A small image FSQ autoencoder, trained from scratch.
Model: 3.49M parameters, encoder arch caformer, encoder norm layernorm, encoder patch size [2, 2], encoder depths [8, 8], encoder widths [80, 160], decoder norm groupnorm, decoder activation elu, decoder widths [64, 64, 128].
Data: trained on rendered scenes of coloured solids on a plain floor, 195000 training examples, 7.8 epochs.
Rows from block 3 of the encoder of a small image FSQ autoencoder, named by matrix and row number. Rows with one number belong to one neuron. Each number is 128 + 24 x the weight over its row's rms, rounded and kept within 0 to 255. All counts start at 0. Numbers have three digits each.
After each neuron's rows are labels from the 100 images, of 14976, where the neuron reaches its highest value: "place" is the part of the image that holds the peak; "strongest on" is what is common among them. Only what is clearly more common there than usual is listed. The data: rendered scenes of coloured solids on a plain floor. In brackets: how many of the 100.
# fc1: MLP up (encoder.blocks.3.mlp.fc1.weight, 240x80), inputs 0-79
# fc2: MLP down (encoder.blocks.3.mlp.fc2.weight, 80x240, transposed), outputs 0-79

fc1.150:119142139153179132154149148126136145153125135107186091112150167092139183141171145099108122136161115145133152136098109129117142138147153167136162120086123135071138102125148115103095120112112116114145098111134131147088116088098153126147111128
fc2.150:131160144120119117148123123136160157114129110178101141155105116198165103152133127117098126163104120112136138108173159129124089153129110107129091125178145129143095151100110138141127125128119137100118109185114118171103162128130085118085139129
place: middle right (28)
strongest on: red object (69); chain link (31); its colour: red (27)

fc1.196:139131137202134136134135150116143142066109153131183105135120095106183111143131151129102118119111124068090140139119077122150147127106125117108153118101118121114112136110148146156173117108139122134125157153157149142096118156120161115132137098
fc2.196:158110120161088132142122108127124179137133127128115090117121110140099150116074163133082148130144124092203140158095163137123112135099143090122151101113116128152071128143147116129129143166120114122117123166151106128126109133132124152142107178
place: middle left (31)
strongest on: light from behind the scene (62); white object (46)

fc1.67:154164130172154144126126135116077123110134154147152096126152143098120171104158110110109124123148118149137135129101131132164132133136150156091154122078120129082091123094095132108119125099129128166134150116130135141061093088119111103145123173
fc2.67:191135131153104125172148136133183140134134117109109171131126116172140121141123138130088164134124131127130152111160130131101163131179112091134095133142170122111119145098134138144110133112130131089120056134127129130149176140119078106128118115
place: bottom right (29)
strongest on: count: five (42)

fc1.117:123139124129188139111159144121137145132144132104133179136128155121094141103143136122092131142130130079151137136032178115144092160138143120167164110178126133119115152117107136099148118119113119130108114164144125138116133128134125138140104172
fc2.117:114134129190083142134141123115102112137134147162097138110130156114117090129147098132104143160123113160151146157135105115142106132176135128149083134147143134136134143155187144110111128137119128089130155159137078107115112108125172130083158079
place: top centre (40)
strongest on: purple object (77); count: five (44)

fc1.168:080159126140178128152126144124161130154094146118169156135118115086146107122094143113141103163119132101156122145103109131156103120120162156129125125112111121110123147041156090128142121119130129150118137066091133134115117143108150104143108103
fc2.168:130119139097161138131125154117088098103127080134172115118139135141164143131117095164157109094136140104135153122103128102128113127101130102091155141159073114136126146086148158130083132101142117193105142119123134173128117113088125109164140113
place: middle right (39); top right (32)
strongest on: red object (47)

fc1.178:167101133155126133140162137114125114106119176115149124113124127107163130102127094079099168132102132100096127156126163127170175158123119134128162134120112124136069169096122152153144106123153112099151083145126150138126135106104163150129152165
fc2.178:136143167140099135148089107111151129164119138119110116122142084122151149104129135114140166130142111167126138165120157104133121126141111123135114128086156064100126125180167128146113163155174089137168115091120115119133129175130104159146105106
place: middle right (28)
strongest on: its colour: white (27)

fc1.87:066113121157123123118111111131072132133109175144154163100138105097156103170114157090164144147126120138124156155130158122134163123143140122135131154085121110136107178096094164139169110110128124143132139110078148127129108150117154132131106148
fc2.87:133105130169081123153113120131099114144139144124156139125134102125103099143153120108119108155134126166152127113120109112125133110167101101172126122095084110122111173128180157087147113116123126069139086178113129151162117087136104125135156148
place: middle right (70)
strongest on: tube (30)

fc1.78:145147126116147122128089110132147076124127123129182096121147121106147157102168130092149158155129138140105107080149131137142165128124134093078108116105138111112095115120179131163112136145125122134134129095101141168078137092145097116147105090
fc2.78:120091126117100132129166159136094099090130120092094165108120138122110129130160142158123096139129145128149148180153147115134064149159127122136124159130172111116143126143151127121074156150124112072120144133179108120147116156121135102116152158
place: centre (28)
strongest on: purple object (80); light from behind the camera (53); its colour: purple (41)

fc1.82:180165143149150125089114129131084145106151132171134169161140098109125149120143122097095135139125127145113137113105138133139173154164125076101150108110098130150078107108132146126084125125100136141142147148129114175101145095138088105150139141
fc2.82:164140122103135131106172137136168138129098123104116129096112143125130119145139130132104164150130151146115113118128087122132076096110094140114130108148201109122186096148130139100162147138141112079123094137166149122130162148171141148101116152
place: centre (35)
strongest on: count: five (50)

fc1.130:152103138157147136139140128123131089110110135139126088125157154142132138114142105112143169093148143123105149202100137140148153118134119113082141149129120128106138140048149145153117131122122121166124158112175134117074098128126087132117119093
fc2.130:142119146088107152121134136103161124122163104121097128104142162156107165097156151152114166095155130082171137103151142114115148145109142143118155170115168114138112129091065112106122155141117113143116113114141102106123145111107150175140139170
place: bottom centre (29)
strongest on: blue object (82); light from behind the camera (65); its colour: blue (46)

fc1.214:129129137108139121151129140140100127173146161126138117108144135090162106108146146137177112115129122146162118172108069108122174134113164091082137119148108127135113087130120140106094118142132115118146093115118120165114128151111057086161120122
fc2.214:102093117151090128159099117138102112161107117075097106126102076125051120168134150115079138107142117113156150119131164139141134141109128112166141117122162123141117106129136128152115115115124133110130139177124135107186097125144131145141125098
place: centre (32)
strongest on: yellow object (72); count: five (50); its colour: yellow (34)

fc1.209:094078131150166150139105129112139109145105170142143129144148125123130107156121180105131161138135125106144143177077143133109089159134136108167165127166108138118097134084140133136087097120129114108144116099098122105126117174107148137106142086
fc2.209:176159134124101108103127123149109111141135105104126166129105150132124101150112186144130108133132116135135133141116124134165084118146126102145095091117114119053149146198163111140151159150119126096132096138135111119144098139160126125137118174
place: middle right (33)
strongest on: white object (58); light from behind the scene (53)

fc1.192:138135141130118141100103127109172114099101124155109185137085084120149114090183113113148077070134118106113127106066121125117108157113103118101131157129122126120117136127137128126114123111139128148135165084147129119094087138145122161155110141
fc2.192:153154122153122129133136128127119124108122117186099154130129132166131150174091101121149133110130119124114143153175121144109099093147116115056132139138078132135153127098126118110106116103127147146124150138136117165112107139147078094136131204
place: bottom left (33)
strongest on: white object (62); its colour: white (30)

fc1.230:147136144141129130122090121118141114119118175155129108146111092130145113086109094111121121123116128097104116136136134125139113174166104193121154137127119114144084197109192089153154122106134136118131121101095133097137105147118150155139146093
fc2.230:134152141096078115105094104131161168153123127140112083152108116194137094101118121152150160186121117147133111141151127130098121111113106131163105098099114101137138127177125119111147125123135130117142119175105147133145141129130150149124134064
place: middle left (37)
strongest on: white object (62); spring (31)

fc1.58:151115134189124148129081150109147109085138131120167139126132092065140154133149139094117141159139106127140136114104162096153165128114132073160111138106113120123165157114188132121123142118117106118143108117130132120107147107122152132160123076
fc2.58:148131110170101121152165128140084138114126183165116128097131146125122124118132120123134112156119140125130150146128126141127082108084167091128150140147172156139114171100153138121109104131094140088113137139096075130081165115093109109129168139
place: middle right (39)
strongest on: pink object (48); count: five (41)

fc1.56:135129127154126123155102117131164122125182159148163137125088136129157138108179095072141116103118122092135129140133135132109149148149117153142133142130100134103074175117163131142187114103111156150114127141106151157104129096159116167096131126
fc2.56:119143110164137133103092100126127160145165140134174122120133139141125102139202107075119102132141106141163140135116107138115139109139137088144125129105088146128076137140108146120174089103091153172120132103131140128104110111160132141101108161
place: bottom left (37); bottom centre (35)
strongest on: black object (47); its colour: black (26)

fc1.69:086142148147195139162100121110104099143135143169135162133114101095168084117138110123088090105133107136152135157118109107152088139178117133125122126122126107106154145122092141107107124128130111126153084139151119124147105092122122095114093163
fc2.69:174156116140089133138141128129152132144108098114145142124131121139158132129137119119140165133124138125072129161170132139070166099131135136095092186141158132126129076124155122161119109107132140122116094112122140151083106143188108105121125093
place: top centre (37)
strongest on: count: five (47); teal object (46)

fc1.7:080087116134132126142091111133144108112158164158172094128115169140154142139156096068119098106131134112120161133134142149120141131127132157137128164079095159095112166118152109124113099107095143173124128131122127154108103085115133128093147133
fc2.7:107143118135175132125076117111159181131169161140129142133146127133091138130149107099143132124135111114144181104160141134138109128165132123138125118134077150131091151170110186110134096107104138150123085109131128113134152113157095170107105146
place: bottom centre (51); bottom left (28)
strongest on: black object (75); its colour: black (56)

fc1.224:102118126135121115106179127127156075109150121141125166136114145144146078089195104053135073127109131118095148129137100138119172121119125125141126149151126112121140147136148107137160120131108151123123122115151140124127100096145173096100121118
fc2.224:120121140106122125144118119132101114132122110108109116138108093134127175088123136171133142094123115107158128129096135125134047194150118152173108113141160120108076108128150124113079137131126126083142140168132113153145155141126136157141144161
place: bottom centre (32)
strongest on: spring (41)

fc1.184:097124124129165127114156146136102110144114140127185127123146138066112155102148161110113123146118130142105125193134087128127126116102160096111159126112127135126126103136120154108038123134141127121145102133096135144087153115115148087153122127
fc2.184:078098120085132141153120099119164103152080121175137086130110120134152121145113115133092148105144111123092129098164158154117116162138103146133138101134172127140074123127150161134102132147155146111155149176138156168132126117111111136100102130
place: middle right (32)
strongest on: yellow object (65); green object (53); its colour: yellow (26)

fc1.194:116142105150164138121128125118089088126158150135135208112129139079121114159138115140083141149154121107175156109104168117162126145186120127136124119152124130121137130111120148115140108114124125131104141169157126141139102104121116072137101174
fc2.194:115149128115099125170196132139139145154146118100110125115131144157060147127160100130144166160116136113126129164137112121086120123094131119140108132103149114134190079154169162124144132134131117129129089127095112113118149121108130149100125086
place: top centre (45)
strongest on: blue object (70)

fc1.27:120127148192151128131147124130099126125092114130130143147125087149125141087120133081131145111137117157128125220093101133141114134116148102123127120136121124107109163048114134152114124123097138153131146110107126141141181126154102134147117121
fc2.27:143116135101117126177109116137088089144121122171154120125126140175100126094151141099132147103134128148137104114132097141118128140131117099137134115123095117161151121092132080178111124139119140155141183109122124149126071137149090118192111097
place: middle right (27)
strongest on: teal object (53); light from behind the camera (50); blue object (49)

fc1.164:127137148133123108118091129126099135137112137119180153147118089112208080134135149120102141108082127128123132132100171118128176128159144087128151135097116125122105106124092099167123122154140108122165137122124141163105106095105096116161129155
fc2.164:113122120108109166095130152103107122126062138101125129081126084118105095096179134140176150160161139124150123145118152113161148122110108133156113118077095111137107149133160125133110130083134112148109142120130123102173104117162129135166141131
place: centre (33)
strongest on: blue object (56); its colour: blue (37)

fc1.125:068145131137182151115093122104102129113156141161132140111139138078130144107089106128120087143145115124149118122096110116159114134113141175116130136088127122082104145085114138114105125114138097151124167107115122079081141106112144132153093115
fc2.125:117134123086101133127108129128134102127097081175157103143122063160157121089155128135139178125122136145140156122132160135058131163141136100151110164108157130117105127105111112081117122116121130160121117117097133172113125115166131117148131120
place: middle right (40)
strongest on: teal object (52); count: five (43)

fc1.211:129129136172122115102089159141135160130122170106137118132112076131147132139129103119161143109104123116142137146105114117135147122160130108116143125111097128115123160118127142138138118123137124131141033147120165188129117186135072150166142123
fc2.211:096088121091094134147146139136093095142149122123143107099113128108111121086175172143127184121133129128126133132152145148110117120073134151156140120124131113151117064120133107172068141125126127125132182130086120111119137109099148138137139111
place: centre (32); middle left (28)
strongest on: teal object (53); count: five (49); blue object (47); cube frame (35)

fc1.212:066071107194128127166127121126168122139162151139122152135120124124203079169089123127110113123130113106164107158144105122151106143128120116146110124110123137134135125135138145134094107117136153134139101178148113121113138153137134090117143135
fc2.212:171135128130133117107088135140159092118077117151182131133138130143111178137151158134107171108132141114098139104156131131135125135091134115105086157115131132161132155150145119074131122108140132141129149113095135107061144077131117099156144117
place: top centre (33)
strongest on: black object (65)

fc1.35:133122163114164115087113118147134138117112125156139123155116123136132156146136100099086100082115128127083141146137115161125135125176108183159129171146087140122124140125126137137142088103101155204118110132144147164120095127098146118144159128
fc2.35:164137135166172115128117090130145165157134147153125095149090096156151145133081106121095112078122105138131143134111114155119111136159123141167123101122142148086067103155135157126108084119091147125141144175123117160129123109124151138128134149
place: bottom centre (41)
strongest on: yellow object (63); orange object (46); its colour: yellow (27)

fc1.154:114160133183096134102157130127077137120141135179109121132109110113153133123136156109162124118131121133148141126083179135145107116133151168117131126061124132075080176132107119098122122117126124154121148098094130134100095117161132137143120152
fc2.154:189126125105135127180116125128131092119143142110145132131122133155070137118124096158115149110125129153112165147170151121150149173132106131105079193143179122100170112098154125121104120107124131156123104141146127123132133128174113107105134129
place: bottom left (47)
strongest on: light from behind the scene (58)

fc1.216:155163147164162127134107109119138149137146140127128146102148157119159109105111063130146086108150128131133156159129108093132139144117101137159151177133121122113144109076169142191144135114112119124127169155163128103142137137080118153152116119
fc2.216:100125117143111131159128128115132141118142114125127136138127111142118097171158138073101157205126121137122142128156154129107125099139146049146109127114147121142122119140130173083138099084110146154109109140126126175118142142158113106084123158
place: middle left (51)
strongest on: black object (49)

fc1.0:127127136171132147135107143111158112104097132114208131132119103110169103151127171121107134124134116082131125125121181113164100121107088113164156134123111128132153128119126092146110121101133125164129135128140151190120108126105164091169115135
fc2.0:138115104122162129165140145141104149094127124142129085106150150136119161139107120153153159083125150105155157111126092135129115098103182112096173103149118159122172125125075167112113118131118125153076125112131095115118137136087128133126175120
place: top centre (31)
strongest on: blue object (62); light from behind the scene (57)

fc1.144:099136116170122127149113116127157165137158124108161125118160134112146141088154139118099134109133124137132135175092124135103115120165142123157161146134111143091120118128152127171106111101088136119131149168110139089124111133100152160169122042
fc2.144:107100126161124124126152099127089133107093179155157127142106118153161108175132120133132155165125115122134156114111125121132123116163122092103105174120119139148167123109075144107137112147117128173118124130147126151139127150131076097106126201
place: centre (29)
strongest on: count: five (46)

fc1.198:098122152126123129093135110112102112133090141136148130119161093121158089087150111092148129129084120125120128101100149113158147131120133108109137200112127125128141127118114102154110126136137111171165136153155151141040152145131112151165127123
fc2.198:121121112135112160088175083098124119165097132175106121103127118140130142128132142121145110101168081164134133126141129149163118140130138166100143141131116150127105176130113059141134123138104149149144156094128109116141069132150108165148110120
place: bottom centre (27); bottom left (27)
strongest on: light from the left (57); yellow object (45)

fc1.29:110092105124107164121143146100104119135135115124154164112142123079138154073129150105113164109146144078139106146082098113080161122155162101138167132113123169086146103140132158154145129122111098119108127139147119128106110115142130139144106078
fc2.29:093132129128097159143109116099090156126167102131141102112123124156082160136133130151127127100156109107142105134097150116134102136114154117122162160065145138118091157147126157094125129126128126172133119095125127077107117103160174179137143143
place: centre (29)
strongest on: blue object (49); count: five (42)

fc1.104:172092107163149130133124118122107134090122156134140154144101120131121130111092109143112148100128134101123137141075147143144090156145116096155166108129112156112128192092148114130108091124116140110096101141143116081136065158120155134149148106
fc2.104:124140120104127095091158104157172123152129152158091150125113121123166062136172123102153118152118133146135160135135135135121135128140128123135103177093151125125141119143078136143135123160128129171122074093106121155118092164163118139130085136
place: top centre (30)
strongest on: white object (60); light from behind the scene (57); its colour: white (26)